From a checkpoint of a small multi-label image tagger.
Model: arch vit, activation squared_relu, moe soft.
Training: muon at rate 0.0098, batches of 64.
Rows from block 3 of a small multi-label image tagger, named by matrix and row number. Rows with one number within an expert belong to one neuron, the router's apart. Each number is 128 + 24 x the weight over its row's rms, rounded and kept within 0 to 255. All counts start at 0. Numbers have three digits each. After the name is the row's rms in percent of the matrix's.
Before each expert's rows are labels from the 100 images, of 14976, where the router gives the expert most weight on average: "top examples" is what is common among them. Only what is clearly more common there than usual is listed. The data: drawings of small networks of dots and links. In brackets: how many of the 100.
# router: slot weights (model.blocks.3.mlp.router.weight, 128x256, trained with AdamW), inputs 128-255
# up: expert up (model.blocks.3.mlp.up, 64x128x256), inputs 128-255
# down: expert down (model.blocks.3.mlp.down, 64x256x128, transposed), outputs 128-255

# expert 50
top examples: star (68); nine dots (44)
router.100 093:122126109133111097087139133138136152120108093146129137139145163143104157181153120149156161121100121097113108126128149151127096120116114074123129118128178137158119125093099134125149127144142160143159100194124105153104131150170149156125096122135129179107161112152116157138088124118143114123184155115102125098122124084106133165145088090130157096146141123132087143085123105130128088141148
router.101 078:125138124152143133095125114117147154135084138130166137110120134103132167160137127138120136136101120097105092152133166118129118089098121108149109086122177102134141138114090167120120103126144145147184125176096132163119165135158133149153120120141116122130126118093162098148064148130168118106165127121108113130105127110116141161140116098131150175167144129147035105111121099116150107136121
up.0 126:132183109076120131105132114144133116149134126106096155154114153152123132122108123179139132136146138126166140129113110149122120138125198096129116094151122113082110107131138088127166148131127129104144157143149128118132122140156118148119162134104129125124137125161123109116087085105128124133137136098109110125123164126159098156093117108132135074134099107123097186144181106143163115183107
down.0 121:166134156169128140125113135147132129144128127127115120129152151102149098105162128121117129118144109086130081143124160106130134083139096111138143164118121154145160122159132150142095119142121137192138141129113102175157078152124127144110132102120145101143160066118154107133106144104132095125130143105143151135132153093119148129102152118113113152136156145144113076163092145119139149114165
up.1 009:173112121106048164140157100103170154165143158121110131121138124135168138141146083116115131181146134105146127144119139112142147150132161107152098145130096167093156138106123172123111116146165148139129135092114096113133114163135112169143153130134159095125122160116118137115142157197131123120147206170126109155159156119143133071118127122110126131137117119124116073119136115113128146121069
down.1 010:118143153162179101104107105125105130105110102104150124139101118109165126090123151144123155107115111139162134115137111124113123136135091130168184142166113115125088121125110117094103156111121123115117151091109145118090119125129159137088176118181139142150111136120130124108113115071116155176127137112125163094115082145123136154115160113132105131145150111131156144109126109119103154126171
up.2 224:125159130082181119146115118145098096149125124099120173181114127101114121122147160162150148137130139085098134136129108158158112103129120082107129097098182158112086123112137107132132113115128111117141127177137176136109061104141059109148137126096150141070128101130113144121099109109135103139134143174148122101119108117118100151131100142151141114107123100128115146118173158130096094156150
down.2 239:089108148128091148125139135153120125070135144129112101097126148158152104136119101164151121146131125137123172117131126135138124105111116149093112154153131139119172129165142095179099088160124142141131141164159087107122100107125098111123072141106127075148181113164160151128126134159158122105167074148082089156120169137131079135121092119142139122104131097133095115184126116094146097148119
up.3 202:112148120152123115115133189117140115124132118148127088146123150123108147122109073171169156074124118100108141126112095124120146153176113087111093107110170168142096104132152116128115129128141110179134122158127085153133110137126125150118154124122126145153147191085162161113094101090163096121113138128081105140137128118152176137108111097108080116145117093130124073140120097138128110115131
down.3 167:130137127120095121149131131139105126071095146173123141098171113166144128163119092098145097195142112168140123121161143153121151148082152137108106122161103113145130153116122164100168142096104128125122116135112163113127170112144125119154132157074103105148120137145108128204143098161094130172100095135144135136143157147143125118120122129111182130055110159127150147150142115118134120115140
up.8 135:134141176119118134114116124145128154102108121106160131138121133119192135128131201147125115183136111147121140102105144117126167174147163146156139116130125147084129156121120126149120128148138159113132121085169156107138147135127149145122090136113131145082145163100143119084141109137160125116114101083134123118094102113097197084139114124133107116132168137127136116109101126096117190120151
down.8 111:127149121110159112138136122153117089106142125116079129158150122093127085116132100115079113136166143122109121126133099105154099082117120145130112080177111147138111104119134070133098092134114124160123143110096134124121094161127124113169105111093113107142143122142117106104123112181108141153118094172175143134147137151157099167109126161125107119092114154147159150145136157163110091121121

# expert 19
top examples: square dots (61); star (28)
router.38 120:108112173141124125121145121167088177100163146154160150111124151114168129119097128144110145168146160162120161128126140147128120107089108150090132138138143103160123126114160155145161146133163095142114170140108096122119161101128104128169109118129125106102150152151163141099122126165145119148136074115094096161142130130144126155157126134134156114147107169121118120107117128117139111152136
router.39 110:111146163131109121103173118091094167123151161140127123107112135122151115155096147161146116132163138129112163121147126136141107124123104195086109146125099149112125123098156125192145109169158145129127122144105119120178144103145110116147117119132146100125135118137171125085117163172138110115096064129089090146164121128192110150132125103123138156160123153126134146136114130123097121139124
up.1 071:117133044109109093127121175162146156135115135145117129160145136088136102136117099120131117138126125139117135138098128127138149108162134099056122109116115119123070085141101100133101144124101150180130124150168157109116121169150167144106142122155154147133092126120112142120133124064157111093117148085118141128098137106138139129128105102155136068124091117126101142161154139080123132127126
down.1 079:137139111119087164112111104143173109132141129134125140152138135147131114117120106162131123127157082118121128151130129140118142136145108161167118105118139112136150148152135164157138158124121098144156120118122114106150087136107105137128126129122129095137185106160155107135130141131110099159159131144142136124155132122157136116134115164089130127156169128127126132121113144144136101141099
up.2 026:148144135134141082130137122150099145125122121118134117138142141150153128150108072141137181145101113098123147167129157148148100055138132145100107135118146149152108067136156105096133135131140165186114122146085136134123109151129062134119118131137148130112137200132149142130093147123139117111115158127110113163122099119135158146121095093102131076148084105136095167153134106131138130154115
down.2 026:124155141124110137085141141093136106169129132123145131158113142186117133118176165167141091107172088125141118140145106109125139155161056132145124123109085117136131137114113129126114143127139133130134160105186104113136185101124128148109179140141146095108117133129117113140162130141148095103134136101114128102138165119151125082120131144098084125148150146112133136107154114136150102115136
up.3 046:105139114124109093109087105144090105153095140125147123146108127118126147137130082130134060131111125134115133147159166117127140143129126114131068099141157129113152120144128135132129121142126127106142157089172116117146094210173108089133149135105115128179103172120105089165150074199106136138109084130101135132138101147147140126142093129122174151122110115138152096136084130145156124113059
down.3 055:133085127090138123157124126134141112126158159131181130105153120146146126121090141110150112107125119103164124105063078153136122101130159137167122110133152119113113125099125118130201186099173162146122131127132131134121121105107188128159132116122109121139162115123136121102110092133102128184102096115126110159098097131163150115117154120131135114149115097189115142152138126131101156165142
up.4 072:099149132138134067124154137138073115146129134147124109114166151150100115154146087123143135106142187126097142135122155150141133066113192146106175098156068119175135136152141100152114144127133141175094111142089147098131138129131159117131098117141116142092102150080099106113137138109150111100130073102104122123128153153177133159129123136117114113140091150131117160159070120102132105148120
down.4 067:172112126106127165070116152114141150160133156157119112113105138100117107113179117157135141083107093132146103118152084066127148138149049145185133136072105095082176168117102161154148152118141120128120160092149112105139136115104145146110176141164098109129131121124150117129122168114115093168167089166123143100130130125137160131126177111119068145161181111123148134122126108123128109136088
up.5 037:140123075136132133147169137107118137141090138112150060139146119051171129117144129107102140153128112120113089099126107119131134114095174125145162146122100133131116153115121118152149150135061115181110147164071148119113118164097103169122079152122144093120098057112155113119110169108117147109124150142149142155139148145147137111135113140111151156147141127122129125164083129123136145145143
down.5 040:154121133103146165170122131165173127132106099121165152116107139150158135120113094100092124123103100137144159113140081108084146118150056120147138100130119151117135138105129130131144140092168154120140137116163098150098097128114147102142183127166107103137143141199105160127108084088115133139123108122126131101109137142122103141105179150129131137111113086125132149106178165148131131155129

# expert 40
top examples: nine dots (43); red dots (25)
router.80 063:105105094118107128140118123118116135136149127146125117118095117145121107148141136063157135174131114079124150108101121106157110150141097138151109123159180096140132135114096114102126101123109150144127130128117132150121125147144135142082120140133127139093136133117152100145130084172126173124155106129172181123106077160100100139151115151146122085124168143095143166109087110155103095089163
router.81 059:144118142109152132137096133121100159134132118114112106151118137162141150192153158110123143128128103145119147162137113121125137124121079167113135133148141127114102123181138124157098117159131099149156136135105120076164118108145136109145121120130120119114170146131140101134112138144170097152154111125158142156120084174147107176167175158137123127140161176140168137127143156198111099116148
up.0 149:125147148172130123125155114161163133065118158127149138109144155134149110114117159151098140140126087090100155109125108104112142146132044115171107152131151136150136136131114118145132142148146123164145125146152106127135255098113163127139117128109111132143125099174138125097127147111098107126128115117152130126159137105157111104126137164147128128146195135129137092077086145114143124095145
down.0 156:111110107073140098161098132132096111144124140096080160135113122144132131147110102084115113169118195141160138158106156115124115126132125130107147156094118096151119109107153073092161152103112093105145127098108154140128132154149144145142167160098119112076106145116088119192140133156136165130082144131132121147109136164094135120164131111200155097114084113118119163168085112117117128148109
up.1 017:105130150146138148128104168121104136147133120161125110132133098131090128131075158140158120147110143172135150117176136100108110159098114118104105164120069099161142153130140128123124089131109124081107116128108112127146101084149090113094138133124130136104150088119097104179141088147148120137134128128105146097130128115135100156126132095152112122132124135126138140114174116147134146119163
down.1 018:124096145096112114145068134106158131127168158166147119135149119149157121123132121095132140119112100101138134157129143126153136089123154112134148144111100130152141131136092105097115158106130128136117089162157181143139178124135153127162096113098095132098134122107132128081142163121142135141157159050140100106122141090107103119107197131134123120138123140153127161093074131138132126120168
up.2 225:108203142158149087100113122131146149114121124116100074157099143149158142146138127146156168153119151113131148120104198126133104091147170140145113148116178123118085104131125125123097126160120125147141128163125160112109121137178128145115081135137128148099120179116132140119116153149169153121114153108077116163084107093098131134125108094138136072143104116127136151172172118105143133141144
down.2 191:144119132129148149108164146126115092161094133136137126137120123105091122147163139141096118111160106105112109142130094137115131139144036113153121121103153128192122121114139142130116151116140095128163151115135110129136225126080116140157161145155164097114132160133109132124147141106150099102138109110125147083152132123140116110143133158090100148130139142125138155088102152118123152082133
up.3 132:166156183141122101126132105123081118070142132112141083155109133141111148117150109105098125151114149085113106124115154139140100073145088175166162154124154099147150101129135129119150127124089148142113150131160158096141190145148162122161130112143122103094140096138137136099124141094116140161142057127133109132135119113129110142118136115110170117141141159130157169123123146140130098131122
down.3 142:081135131133124128150110164121164125129101120143127168111111132133118150110124138158127115118151124157093148144168114131111163141135109107097101096127135122113127134097135088130123091137141103130181118119122088111132151136142128129100141165143174176129127144076125129158113109166152070157103218132092112116140136102106162135135076118131139128128137116141130088173146157110148141137082
up.4 012:124125100180103118129114137143107158152142107137124082137106081179133137120091124121129129140128149137162160154204130102108123177101099117114130162124067135156074136151124177109100101144112135124082121130171122089120115091146084125090143125128158120144158112108105099147126104146106123126127165112095134113128128107145123109130133106164134105148153134119168140114147116139147172128163
down.4 014:129108155109105163138075127152153122108143156156143143138148138110148120119127113126112129154134091099117131148111121127133139099151164143157121165107093122143180147135121108112148147129136146152157091142175169138166093136128142132152086098126115140110124111145145107108151156131108138140154176042142102120149120105087100122114185145133131102121110157143125153126092137123107125143150

# expert 59
top examples: complete (97); nine dots (67)
router.118 089:137130110108165094151114145119135087154113123137113122158128087138095146099150125153141116154113144137119145142158098152123134119109098108119113140105115150098133095141104118091120140124103125148153159098107153106116129150140086123118162130118104119098127104136144159148086112136140151147123127139173156104165164127111148102159148119144112142077121117097199111133131182105134141129148
router.119 084:130108114119185106145116154138115108125115121097101138147152112121132089105174113121168131128086154091167135085131130119149088098135092110128102167100102156135121088135163080091123098133095146119151131097127148108102135144139133099110141130125105166129078100107080128159145144101137129116130116148154152106142107178087156142164138146124112138139091081132130135116120131101102117141093
up.0 129:099096176133165129128129120137162109119111165135133152102146135156093123160141128086128143165116118113095121109096089181143139112132168141099133122133103112147161122122132090121145120141117132106159095142151119131145109129055137133116130120168129137107139124097083137181124129143102128129110111155154141106139126129100119087118114152133090153090146145128118151165126151133146143173110
down.0 182:154108116108128136144078152123137114114127102146153187122095113163126124115091152113172133126113138198124135139140113172078117144096113151112141160120164115161137149139133187118100121134113090129113145143145115162147166113167132119185127139102122123126144123138132124166131124124138107136159056069121136119106108116113127166133126100108130108121114159153138141100126124158127137075145
up.1 011:126091168091178140131109134112106103131125143154097158100158122100088133163168144097173119159114139136115130113113107184115111137130146149090144139142077121157206126127137106133120126126111139102138100119114134118135084147097129125114135118167120107084115137097095125188130171115098135149133095115131140096140122154085123120153135149135110155103097142134116111138154127133136147151148
down.1 013:128116144117139102092105124128148148092117135161156140140106104165120137110091131105150150098120138137128134133122102111120150126123159138144144147136144120159107162137128168121108117118151105142108099164149124163117185098171157119170124136105133144128167136114144121134122130110174092130149070101134111150121090118131128163109126115106110115168120161141111170096124111154122166115142
up.3 189:114158145148180144125163145149142109091112104109138112142142121143116127128100106148147137118112144119126142116140127160118118123088190151123128151123148116148098162134150072126140131132106155127133158126145173146116116099156096066145119111078115145107089085165114124116096085133134148144140140153098134119136099099149098183120115130100143133105103104132098140114156148144125085155200
down.3 186:102161121103118141159116139121149146133112146129136098115108119117139113138150096157137162127156144093132096123125146127144141121130127169123128143139155126148155107146117123162114148130104142155139110161138103127114051182118114196117143128147153115134142102142120102149130141123151108125135118096137110079104143102132102097123155133125108137116166131134144141134125141139096152059089
up.6 119:117133146164145128111175156136117098095120120147140139126134131129083128111100153158100109114115117192080148140104104144130160142151147092077141138141144092128107146159118146121162131139124135111117141120130119116114109152103146142136122116097144138187178063143157118120087067116129114125123112186115151084115138095098138083150146149134101174110157129119158135100098147133135164141131
down.6 120:116142122126128119134069152160106133134112142099139113117107108175098136135062135116119144104149122117127107095107124185096125119176155129146129182098167142080104111152164119166134098131162121137134159127077149154135137117098136123140160126158119132136150108172099094146144067098099097155111144150136136130169096164157133138071136104156128138124141151076079165141133152113135166127157
up.7 149:109154115154151123128121142109152126141106128139112099155141119109147169122139139164124126061126127137134119154182096123132152148139000138136123159099144121112125112122122150138112107129121135121147130157167114171111104153152074153122147133117136114093123164101114137137112113128221122119139175049125132115105125123101141136145119093158140124121118132126117148146112108132145110128133
down.7 146:159102136123116179130153121170150139137139121122113163123122142128110114139139137120117138124117136089137129117124162138157112124132112114134112052121154117142174103109147120133169187123175131124144119192113113124139141139089168129122117111113117126114131085137118104146158121133036135154122086152117111120171116100115115103117110130130121103124093133143106106137158160123122122189120